A small contrastive image-text model, trained from scratch.
Model: 21.2M parameters, 64-pixel images, encoder arch vit, encoder norm rmsnorm, encoder moe top_k, encoder patch size [8, 8], encoder width 192, text encoder width 320, text encoder layers 8.
Training: soap at rate 0.0015, 9600 steps.
Data: trained on simulated stained blood smears, 12.6 epochs.
Rows from block 5 of the image encoder of a small contrastive image-text model, named by matrix and row number. Rows with one number within an expert belong to one neuron, the router's apart. Each number is 128 + 32 x the weight over its row's rms, rounded and kept within 0 to 255. All counts start at 0. Numbers have three digits each. After the name is the row's rms in percent of the matrix's.
After each expert's rows are labels from the 100 images, of 14848, where the router gives the expert most weight on average: "top examples" is what is common among them. Only what is clearly more common there than usual is listed. The data: simulated stained blood smears.
# router: router (encoder.blocks.5.mlp.router.weight, 32x192, trained with AdamW), inputs 0-191
# gate: expert gate (encoder.blocks.5.mlp.gate, 32x96x192), inputs 0-191
# up: expert up (encoder.blocks.5.mlp.up, 32x96x192), inputs 0-191
# down: expert down (encoder.blocks.5.mlp.down, 32x192x96, transposed), outputs 0-191

# expert 15
router.15 087:079095108111126162153123111108130112114141117140207111150153127068163080131166147091154072134138113151153101127133099138074132194111132137126165157128145090037113079058123190133174157159122090038127183132138140120130104176123136155093016161134112207077124145154101187118112059140135188110085105099145085163106152138068091142144148156175138148102122190122095136127146128119083094174122101116160142116110139132103164089121124150143122121133113051109109097110099151072135115120107095147154149120122127173154130113084132064095113098174116161169108114169115132126161106138105143161
gate.0 090:108148106142148122093056124159122137152157097087130133160151091148104152178165131132125135080055185179158118133092190119096071118139110138091219140131155139095191070100152086089148131105121136095137133101173190102143115156144133109098146060100114171096174028068147152166098152072086128137135093174082148133133183118116117136110150150109113116160158099057113174102108085164190129139123172149126180155169154121067157145126103172118159134125166152108147179142155125151131156101144079078151118109162166112133118140131129151155109101131138127162192122141106113160101160100121134194
up.0 103:184070116142132173083158144107191164090094176180161089179082074087159138130119123089108125081130132125106105121157154120144147157079168117128140098119120171108100121102174115185126158138125156099134106178149152113117136193108081149202075148140118171117134132165105170107083101150108155130116152111132121093104108133161114165111183138105174157122120129107082152177150149118108144145161131076084103114096154094151153080085183117081132095185079107111077081167127162085072087140090157164124159095105087152138161166062162120116111159169082184143083123158130187119179130155162179106
down.0 093:159140134115128060148122178069074087169111116116126120081165121124062132151132129116124135127065112172134161061135112168094146173133075184191107116088118126113031153134097183050124162138135135110094093076125153141060129109143126124105167107125125076132058131161132138191167094086106126100091152121150066152103100125098116114151108139186092107105121154201079150106166116126150134186100144190104114118142131138111123083200108162175129125115140122159152148148136131149171182129138109107134129165147149115103159145125127157147088088160105144124171081176189135153113127156131197118
gate.1 076:120135131153115182092178109126115079121121148213087198115143061087145151153136127163154120181096140194177085071153113094151114058113098105143153085125139136132077233164092156127187147139141163117135158099170179127155138163159136142124131096117113143110126140162104112131117098144103146132155149124110164109135112198119129114166119121103124144099167196103105107127148157114081139152138179111128160161073103127124102108112178180118130094154101198118143126102166081151136156174143131167117137183031118101100145138177116137143054135135129118124188126146060140181130113124167132082
up.1 062:102163088123161155163105072091148140180179097062164109117145119073057119128104100068140148126121110080132190170157127125137100200141184098119127129088125171143120124121117136137161143103077080138112148137086120170108141105147134101187144162187153151112117135117113093107083159124168128157138099086141111155130148083170081144111141105098161151168090116197157169137058132159139150136117120148152135127111128140123139126136135093139129185095138090196082161174029181113116071098133082167166134102211118174139115102096083106075157164124151124104144128163108068101123174172125106118
down.1 092:150203102158143113140115185120133130140118088145149092164071080177109161132136141121074123117181112137145119129115137071144146172121121103176111092180155116144130114188168152119124169074150141191110080171106120065184145135203090176132072095107160089191146088116136075089154096104156123162157100119140133122055098146132125104151106151157036042116145070154128116162121153136148136101108117186096162195143147171108189129152143116107102135108096063132147158157126146116128092123180108114120142143152128154110069134154066142111129083117111136069128136135143071138141145091126108118
top examples: crowded; ovals; no large cell

# expert 14
router.14 082:135106146148124112152144136110111110143122160164127148110136142062141097162111133071095107153177098092163163100104159099079129150123070091072152114118138072117132179119116101078191117112122136127166146152158150149067100143070139122153093077115111152123152148116142168174117117137133107111113170115093089151174089196075168155140170107085124191136097163110125136102154150151059114166201161132193087159153110104117196121157177147142142139168088152131075132071156158137132136064098116076112154143135155142112133124112171103088127179195096125173201132097191175146154093146174162159
gate.0 069:081137099127082141107101116185131068176132113084185143103109114114119149132158181171172128142097057143185126169145106123161127080131161114097048156177144124084101107157115125128081180167091151067099100086122140126106051108147163136106136140154111140177133113101119106083158162143083141130141147199133122109084107144037182113099105176108179180133126120161113143120133132128170119084142099133111174143095153059086111145173123106144100100111126153095171094165171135105171137095181077116113174133146163118160104149190109174094107153131106123100092112127143101121115184128185139072
up.0 074:090125169141153166133146175125109100124107137147128128117150082081140103141134191055197091172145089128124098119168075121117137120125112165165060087088126096127096128140102173126157110110102131156151171141135148157092124112122138134159192126077133106061152167018182178149103155085110138171150160135131104168133173124114125137152134109140104127083148079160135121107128072105180160168132144141118131131139111081072169094086108119136063110159137158085103074117145154152171167072163129149085184093154089125102107125090140120156175154201126151158162087156176106093087142176122074145
down.0 071:139109105102158154148109132113133113160111087123111137086161142078186110156136098088162169057144125123137168136164124106047173134106111053182079124152152124160132138123108110144108187142117123105176139116120117148111115125125135177156140106180131096163105138098118106148098101134106136077196155150149077161143133142061090130085141121138144087137098120117188115059061115087091138136125124148147152198134147193211095181135157079125082087109070094033146120063075157144131098086105118110168138147103106111131123082098125079134104183147107104131158119148107140103120078128175082132
gate.1 075:104106118123110138093123113123182104090100107087099085176129082113079166052107126157160124074148114166105107162129170087191111120099172115152100143172146162156156105102145145074178139119149116131123152084102075084146134195153114139152104172103153128141151086206100101124199085098093148100121088114115183089088083110147166123122155139108182082162145072172093134137098133124164164136100112140124146125104110073127053180135098130147166090151099158113187146170143148065092097149130151106181171195151118136132138180161070149121090102128151074096084171142126132145099108113137157107
up.1 071:131122151141118129114126096119155169127122127144083050148080112093103131130095114123139175084113154182138081147112202151111135139078149125087118143156120146116128080140136123119170094121151127133170111132156135058149094188147111160136163083118076107126163116177144139106118137172063142007052098124204119113123117096160108138123136101161186141162086120126100147143152120169138172095109130124122137098113112130134066125152113104098162116124100173143139194097114169073067068159079167156170097127149107156145165124071116168109121115172097159112095121113107078057220123119128140112
down.1 079:133118100128161115122072068128144126087117139054109133127153204132115114133055098171166074153129124126120141148169129079092106147135167110155124120140109163063146111090116102143215130093146064189137189096040109088144118168145126101137084146142218146167113114237064169125165056117102109114133143131139167166116098118124067092123149085107142136151125110102158126096088167127064138130140123133070134139135149109160135137116112128100132136167140153093138105102090137119125095144094140121210062082139098165139113149128162156101172103167118108141106096146111155149088130119131138134
top examples: small spheres; band-shaped nucleus

# expert 6
router.6 097:172108149070153143087087167142062096111167099135097070147155144087123113156142131137142067140152116079088114126105107166090130058126145131106147142155112141082146096119152112112167096163097113119168148138123147108085100099057114153110103151071199179078097173120142112112076109169081151123112093131130104123162206124073119104147126156098133147129173189080136113109154099137120077175142136133188074137151139120117151139190117141129137136158158088151088118104128130131123176103039104152141110062151093107123107110110150095160228097202129158165148113097170115118162127145151176148
gate.0 077:132122095108127105161123098158145158132121156121107101144084082127083126108084082097146167115173138158118090165180090075162177149118148096122116121108095174143134134197165115099110158097119157174069131147110141136151167160164108165118203172093129086151122156159163085114140112114149074153132058130187147116131096114166139160100064100158188104098100078162112113109152163157114130093113084161097166115159121167134175120121133059150132104107086176129135110194166072113132074175125158082106123073122075162134092158046158166126128094083147135070124164137146107070133139153071138162
up.0 077:165159097166099083133141124188107165158156097133141112136104132110082153130084103144159144149155108118114151127164111134168097186140148067143149117157134168153173158160120136125112156137146116173100163200090167137148157167161106136124133131109114087160160143178161102073188120139137132232130080128126214125146084073185112113066071182088122104084138132185146111147128157127133172131085112217132111124104051171129113139123127135110142177132118132143173094166116139108155105194150111108142149102109130189143172123117118154126116032098188130121180148177116102134164165130135135136
down.0 082:120144110131111114188086181160113133101125181129120101165134090106123133095130175140109173123155153164172113137095118129165054113145140203184116140120147132113154085160158124142129198124100111104152126081128134147129051173146112146130136145112158170138120125132130115117147088106066171106089098154162076161131120106170154154134127101160118080088074068151085120177142123154080122108184173093089150144137157136141127061150138091034103057146122149096060143166103120107110149132123058114164179147089141138093027147072122088106153124142111112131136112118200122116159090112098097131
gate.1 052:127139140153124081100167177107110180150163059131147097158134132130184140154155120144162113132127105115149180111136111154083129165148094157158129188122076118178166109151166145101150103062154125122115138154140117181106166104057093141171109158084124109129132176152072149117139155156124173147121121153133102163172182027114167171128158072122138139122140134116094096131127142055060114130132076117196107222102111110102064115074199131096144108125162124149151126128126143138137145125114115173101106111094195178101117151106094058128107119179121130148108181110103142150170093165082107139
up.1 047:126144164122124108120180172077093108187154079156125122197133110173135139127128129126120110143179044116192150172136191091079221102159146139134115169150145050096165123157138119122099146124155191131142136137087121131106135065092121129092132114089102085136091108117098067084133175140074142104120111098062075130148108156179123089149124114144194162180096137174161033161138141157102107163117077117140139137095123104165107130126178120122120144180102067146091121092141166173183140124136156182123166135168129135122114177111119117153125104151181122100161137130134142116136123128155065119
down.1 066:119127124095170100109131105092151125137081117167108083085097164139128086122172124137169050141160133125105094052160125135153177115196136159112121033130164148092072111118152113144118151153176108128148119147118133182172160155111164114109093128137136151114141143120160139112134098193175168089151139100078133149124116167155163098089112149165173141143095166050103118184096172115112073091151123033037066081150138151181095068093106141169099134133124138174163140107125126144104134152121107148115086069104123088131110093144157100154107162164126141176146129114125136195089165156133117141
top examples: dark grains; discs

# expert 21
router.21 132:113175184113111108068184165167197141062097112111134150120134063096159094142152156117150165068186127156107105116119152109116129130149116145185085117117180124095122048110128152128067155151139162100140161093108201076134112160145159164151129160143120146112134155097113094170102076105186107059137123085159150135060180105138112140095124153170150145100061101110144124147159099146140133147066095133075134123164109167086127115063145141109112132147096196063158127136113131098151108169104161177143143100132066148119131089129177105157117170134112145145073187144119101138092117093102100152
gate.0 068:138135124153116108192079143089159145169156132174114094118119148155148172104107112153154139144118095097186105149151130141092088142118075169092133144163156080079168108149139073142131084108132110123103137126131135136152139141104135165133121091172082121116085074125157190115114138204200115166202144164110118105157131096112190150184079105181108123181138082151138141057083159099172137084095073127196123120107107053141158082093154152064137166156062103124074168088144134158144146161124111135142127157139169111103151118114102073178131104115119154118120109116114098176154183113100092073
up.0 063:192091099115069137100171097099106107135135125151147164123123088153161184179098080095128150111109130144150141081138153144118161116119148094143103201146056155150116173139152121132123126152097129175167119145180085121157171117128116123126104120219121144166113200190129121104175130075110096139086126160175099119190112148092212148155184089114148146081153200177100128138100098143121129182175129091125159095132100137132090108162136160189094105136135122139154140113182085151140158128147137129112106125096110072108105127147073151096140074151117112124144085171044148144110106172180145074
down.0 085:102132085094137159165091137088189128182129171187139178108135155095122156141052109122110196125138156109117094113120117114137095154110102169141114166069080159081193155149147149110120110087122141105154123143138159125140121136079180116111148109178204136158133096152121128169182140125155133090114107178095120098134115140139121126097114167131139114132104061119119130164134146090102163093080159116115151094133078162159167120108104150165098184149070100091180081133069126138135081165143143150118089120114118116058121101106145103176102119147138186120113192073150063145088195070042165119
gate.1 075:207110109099109174118079144157076105124124138134135145184148163163203148134145104150161102153110157126148119105168103114120107116135158092124161178132143155139112165111131105168162136161095180174111094144160053163088087146113138102094079196146157184108096115149129094122106182119082152155103124126136088131191193120166123123147085093118118116101102196109118080101138092106085097174159118090120127090131173118175083161179144123096117104170169115152088129180086081143135148089137068132145191122086170071076123138180104065116133113120160096123144104133085132163155103176176119087
up.1 076:173084128063123186103109136155096128135120152160133142157151141153091114155139091120144116154106175137067175095124107172127088109130148068114154115101115153130132138088127151146165136094048102098139113179174106096141119131089138081081080155153185200100204118136095133119113168100079192138050113111135129179117138133122096151133144133053129130074077177120113110171104087121086076138141125069122130098126152139136107170170131115127154098204153111141105134150098087101121138152160066120131138104108116068090108124155146121063170153173170091156155099175152178143134085164129137196
down.1 076:062114104138096165141085145133156140164103117088184102120132149116132232139108118097130093120101107121179135140085202113115071152118110086149108143193178146114135132129152168147124115187164087174104142120128124135129129121116104178133093079106075165128124127074204126073159064113125159157152179104101142147161074159105169132108121104109104097113113145118167186123117151092117091157131107135168130058118180106104138193127148181057094206125108121126148138054154157155137179097102128128182117127183116140131176150193104103109107081092125138124108123119116115173174086112119112124
top examples: round nucleus; small spheres; lobed nucleus

# expert 7
router.7 127:158138142120166095188135086050108161190125132124076132096087188127167134134165147098142066139153116138175109154099109032123164110110099141072131131136109027140147175103119137175154142103138156169157134170114060152136094152075176164122125103138113097141112130136124143112205178163112137083103121132114102133206099124129117087152117155125100112134144167095105142145171123117126131155124093101167145146140136134091124105172160125146142186143107174101102134123068110090066118080137139094155102202161144132140173157129094139117143078134134106183156171071118118161172207170144125128
gate.0 093:145143072116113154090105165180141202105131107113162119112129124144187166088088124105135161053138135097096101094128191158086105089096149083135056031155163150116185169122118107128129187212140128162171133083148155049159165084169118163163067153116119148154132156109149103158120101110136097103139124118093135114137147097153145122145172129100183097155111101095111098118136164124149059187134102134121113112157124096109098120117113100093141111162114129127079096125171086138160105127123112123114117097133063097131130128170079116104104139061192175094098132077102112076110200147126135127
up.0 117:101183188170136073139165082152122106101114135121074156097119170099137147068166152166125096152130086167148125150111113032180177122149138195163125115124142149148091100136084115123091136096156103126132178103084148125128133140118173090060179107128161096101144134148124167117154095148129160088144128122122178109134112110165149106127108118133062120117162115102189096157171156168165190070054105147111159131149168079129132143121111148141090217138182113070131138114112193091141158144117170104128141162165177157131144118132168172188155073157147094199112136119165111175101111133109130118
down.0 112:111144098163111134185112142074150143137153146143153156086149105115070067108108142090141069143208077127169077101119116138036149099117112137125157113067102076109107118166153108129150138109142161116145189108163149100133136131113164136130156180117221133153066153138077137168138145170107142139101181175092127110104089147129096056123169128064111119132142129125132085155144157074071117104106096072136098134074112130106152101157143115177134176141115173130100143147131125135149097101064143081107087149148144113074123091071162126132159126142160187148190152159172158125135172077121117176
gate.1 102:148125143159063123117058124160136082081101096101130073167141144182085176118142137192126147144076155131152109162140156075124146193123170208158108088145129161164149146148058121111078134083138100071101080107055118125161113111156101114081127124140149137146140089133094101164151129114125123142119108204114113082071093143101160078095112142098142132187110099107149153153131085144147201173107163167117117114120062166117067113143095145157124151167144094162111120147139155103113078168144134112135130180168172098104168142181128155118088104100140131153149103155188187147100115121122164190
up.1 095:113096082112140137100199102108166188113183106163140119113112140095107130118164133137100098187145106154092139123085073104175120060108105070049158122177109138131149038086154102191159112154124138158153127116106134111101128201099140058116098133101100135142174147112160116121168166144100121165138093117142134126125119098130139116146165141188112111150108117095102128119106216140113106093187108114139113128131180088103184132185153095113186080124118136158075155057140157093143110102115182171157123149160089121174104137174101135129131168163093147152084110099127137083169059107111080113
down.1 103:118137158097156101077081136045107068192117154197141187186162177117124135160060126142097142131111162108187117149128164183087173131116144147109143127168108064131154156108121071187147089099151150139092119132130097107091150107132216112069119099125106120132188111158139148148106149141187088118139104195101128153136185141148103123135080120112133144091146149070139120079092151129112136126105126067134129112132092153105141130166183077154125117145144139181139123132105111176135155136116088157127071135155147090093113119122151082182150149128119169105113036121090196167080123150140091129
top examples: two lobes with orange grains; crescents

# expert 2
router.2 087:129083140154120146165069140093142160142146160145172119144152127103166088118147180096114067150153087119131159143088140119079118187111050110063109150156098087133154180127157114116168068108141103118173154204178090131089114141088124145152101088136153135104129170117147180199117130128131122126099161105089053148135145136095123148153176133126121146159112174118125137083154191112105120150213130097142100170167116069151152086151136146094185141148096146120054144076088155181119083072069133117141140103105181141098094151110157110122146155171097115160132135118168142113181149136162145197
gate.0 075:150170134060158155152096129178144132154160091115140160109161117128115181110148146161117158123117103114125116102121121094139063104162136116128129144127162146143112138100079077067160088107116064155111162098157165133176121148155099111142134112120164105122183131098149143140136192117174117080190119067115175191182136139107136116154112123081118105109129071087162152130102077188167172100147073113130166107144110163065087188155098143105160136134144112078198115079146136161087082158141075060163116127140133129153122141192134193132154124165150089127179160092113074163116164089091104063
up.0 078:147098112193100125105137152124172156131136128149134141113105074100164110093120115089108202113164131160151166163129140101120150156108099114127101126117103134170131184131192103138085135169163160131170026151147097169082121156123091136140096136187047103144101185129130101097149124111148127097120163138103069130105105085119225166115123135112135182093110181172091158106159169040099163140171119085094118126126116086176155108119156091092152146106092172144139062149173065080113147139132148152113152134118129156077097141077132088112109163136079089124147125164152129088149101185159134101
down.0 079:128097163095134122115183074080110155106116099126102054125125169129186088162073120141137106125132108117126121179151121130100193132150178097163147065106113161146144102103178115151107114084126157154089160118179106139122101078129146142151152083129122124095197104190125129109138096122158038132130153103117117125158135121161118130107146160116190116119147127132174149175125143129147152096153089101143163127161128132092156086157152143031096123114128127073159130099164107159056200096105144096197112060082082140143137152147146152134128128145162125167119149116095154010107091063104123117
gate.1 091:156161142126114123138182153140131136086119129165152100175056109115114174083077083139111149123156081111129138163175120107189172127113164140171121036073097140129115182118122141165113152163137136098095086166112163143141197133093118146099117135131103131199107174157102083081069084185140101225158124099166138112107094082191125102101113168145141136130182121102107056184123166161104121136119187155100124114121120138142131115092148093133105108160120142072098084144125096096029094135123145126120193119114077132101193103166171146142130150093131165117120152148137142149163133140122134113
up.1 093:082094094208088134105146163137098143119082084143101094148149065118157186112148160075117148116104084174126140195088132125148108175086100069116105150080127131142165120184153139098158167200130167131095065165184104119115075128099056151133126133124095141115072164156100155138095112123107160176101158153081104154073125157121170138128093159092146142105066128165065146136171125063100168141152112121121125149134106085100126130112165137155150119186085146115143112139106104081164163102148096153140141107112161168138101138107144111092068116125108098105157147214177102106117154133184181131
down.1 083:138141098092167055070076107142126146139164180127126193112200118101171101166086130127102106137155150102118189065189138161158115113160082080107105153150144151114177105101092134139153091139109175123136121125149129181097146109097139132144172102125130146111069091116111137191163183153142120140125120107126160145163111165133094133158132088154061051116153192181141125097131115140163097133119098174166128169182140132108052163072134123154129068058120108145113101163077140149178197100148146066167165153081136174084108175126116135113106104122121078128114135137119124122086175139112145124
top examples: lobed nucleus; spiky cells

# expert 23
router.23 089:163115178207104120113076152117097111165161105140078080119129087137064138141110157133167100144104086113128091128114083156096152188159092098116115144088072076193187158158122132113168172129164134091120149149165131094168132112096110131138143109101152109130140157159115139099099100158066139137152130126107107187123124117125170113160168158070120132143156224150116132076142132139131158137131127141147115161134051195127121131108080155174128201120109140164122162160114151139113138103134085056179049118090185118159160104129160152184177112119122070165126094067154134146149096174150166124
gate.0 062:111176098092142122159139149203139131066177142123167151107091165127109176086110066140137152133094130136130159174204153131143087135160146096115157140147152196192144067113120165101122080115129066128091161165117123100167150167171105161086129133161172135130134120085136074153116108113162123134171111141119162141117154081150106118088176119109092094163127078117153101130071179154098121167081127154096135099063179128143121139130103123132172137186124129172127090132144086165072090140112146115153189082128119114078140139080144137138196120096145145111123167063147103119066141068046135161
up.0 070:114073105175127139173126101087144100136031114118118137117148081118124121148175220113152149102063118172141087104090092143103109142084099126126114145103092090061113133171158128110121134173074183089109091071167162129098085115099095110149142110140114141127095134108160162121156134127117148087089143162098101111110132225093122135184088168169185150067102107165088156084163111097097159148174108097091154165150100109091104101148157113136082111114125153089141118142158127101124095167155105097075075129110175189143075080149101119112078140144114107164131109160119153137155142191168103159
down.0 095:083141142176105140178127134149151145176144082152137105137150181146106185113155094118063100184172095156131091141127127100107099184112128092124103178134118151088122138115166146157162120143108121162123120115114144102224171120171194144120168084105168148179057169158125096133126067152147103123114084163178143140129098130086141108095124121167085120191110141147130085104115170135127129087132130170137189091146153129109189126173151122112064140088115070071151086131106134167083130132169149163068104111143092216104146123122120107116164090162116181141117185127135102109126117134034157141
gate.1 054:191090105133193137134128114066145108122155129140111138058139142107143141113148112136144175204106156143112167136113157128160119085122189146169203145150180106158090153077104104116090153124155146130141138142181138210163112111142099104109112080100128112087066160172145108127114155164093139154117166108107163121137082096117126154167155107089120119066136131085125151137129061104136141138068066088117128105104105123119107179174121144182143077123166175139067110141132101100122131131145153044155122191142150168135058080119122072127086121111199070143135079151116134156105142087186133120
up.1 053:116160184075103062110196118131128180146179145130133151143083139160136163129058143108129126080163133164179107093162124111101182132161122171119085130124119117139147154120147153174135124104097116173101117110080128108104140220169148131112128132168142158148157078108120143115149120148206127111106066165165108123143131191139111068133129153142102103144106076097097100093149168160175085072143162090118117134145130174166147072101148147090092122131120152089131122059141137136138125114103154181097151130164100078129210164083123131164185167140101117109144197085117145143138097160097043084
down.1 080:085059150138117120092105157102104152106116170107176110103098103130172178181141119073125143197129103110194088128131158131147173111172226098088101139171070153141125112082097126143140129094071155160089101059118099086108121091145137138140131107112166130144161164113120132122118152065178132139113095178158108148148178177160084120169065152160089087154165119170122147159139054143128138138066114158162108134100170113112154130122099084151150092133111107094169148141186146171100161127117159075102193105158090158145126151085083140147121160112139109096200126105091097103099145130127129079
top examples: no large cell; small spheres

# expert 12
router.12 140:144157149119133098134156148120146162116105167114070136093069132188099129091112146142102167129104188123112154115106158092181151075171183105080155092113132116180109106122141136170137118089155141149122153144123088102169112066152134106103136169144093082132169087125074051136129134117116117077175117154102187103082108098172151137093164141109154073123186107105171115154196120191176138092108131089055134128127150138179087152149080078148162106121117133132169179165176094175119123105113132101112073149087158104149092119125139160177121143079194099133133062076107142105066142129151153095
gate.0 074:111122137151126160122128175093119063157161113141142151185186101145156207096131142145100085146147135121136157218125135119105090159111159150087130192193157132132093105109139151114166104173093098132148081121110120149181149128165098175157190042100131122154025124114157110180136133069173075109178138127139044097144118142108122163109090105159132136119118160130097155084104114116098117107200134159160156155131088144141099111152147069125077111071128110133145117068120124144115175149128173134102136186121170156126132156100116089102126146176108088092115192123120141155135139143156172096
up.0 063:121137140130112140110089119154129148138120134090126068151110113076088081166137091146133070112139124096155129121136152182096111130157138104136134082110148171079156120145125118157124183129095048138123159167150120121105101154117138145141090143123115141111173144116113157152052121124115142148072102139144147150181100165080177122094113164094081150098089144109112115169124174159140124119064105120124173123119174127104155149085106184136119167198075073163122089151118137130222121182134030081078148111166104080143162124115158093062095084121148147143115143175143124162156101108170187228
down.0 071:118182059155179108135144111132151137123190121128128092149147085089082114107127158142144196128112092177036190110174104189115184134125140160142073143129171153123163120102176097046141150074129122053125198108119158128128172177155136148102120152102164086141171150069143093114154088152130179165136093083151148102100126103101137095107184131142128129093175125150105124138103104101087136148147112181132155106043169133118095140088134080104094132139182088124152131117122167088148113074139080141144143150107112120111118143142148155186120124174108158129106086143136146166106126124063166182
gate.1 116:123144179086063107160138113151041108121112144047112151113109161194132129125128165184119102145133106080099125095135058080148160086155218086118187110182118109147133082097163119176161125115104123190040126165129084119100133104173152105108117123133085098087152114112105105083169178089084093103097079154128158097134126115146098125087100122130111111122139151087116070120132159173147116095138133134109123148175138116154113136168083130065134152134140137134102149163190129112153117122133135077119110192150151082149138131110128179120138104100169103115184103116092179135142071189181159118
up.1 101:143108105179187154088127135111242140174131109187164125161160101081137156140153072090108175080143136174151136161097181173104087199094074151152092133080102161121113132158090149093129153140141130106200114116134154102171154160102096169141154121116187146141113128136151140185094074167173109143140132104125104180140142137127179137164158140142154163145108093151157196120095111109087146125121158105136135131102133151098135096094149121173112105120107097120149099092103177169113148158140089181120130052081061169106102097172118092118154132135069136094096150134165072125107155075075139130
down.1 110:134091099188121141135096172124138076186097116138155094131130102105145108172149171095083131187153053116124086147099126069179126142153120156092201144111105106132105125163155104125145183212064070098132166102065118108157190118129059088080119061085146156172088145098128156146143103122146131141155156178149107162151132145081130122086141145135097161185137153130071130132158084153135096137145085144172136155136112150115123097086152100169092107064120140136132123107150161102119148080155104133111108121173141206147167122161178141094170110152081108142151124134178158142097088119168181162
top examples: band-shaped nucleus; ovals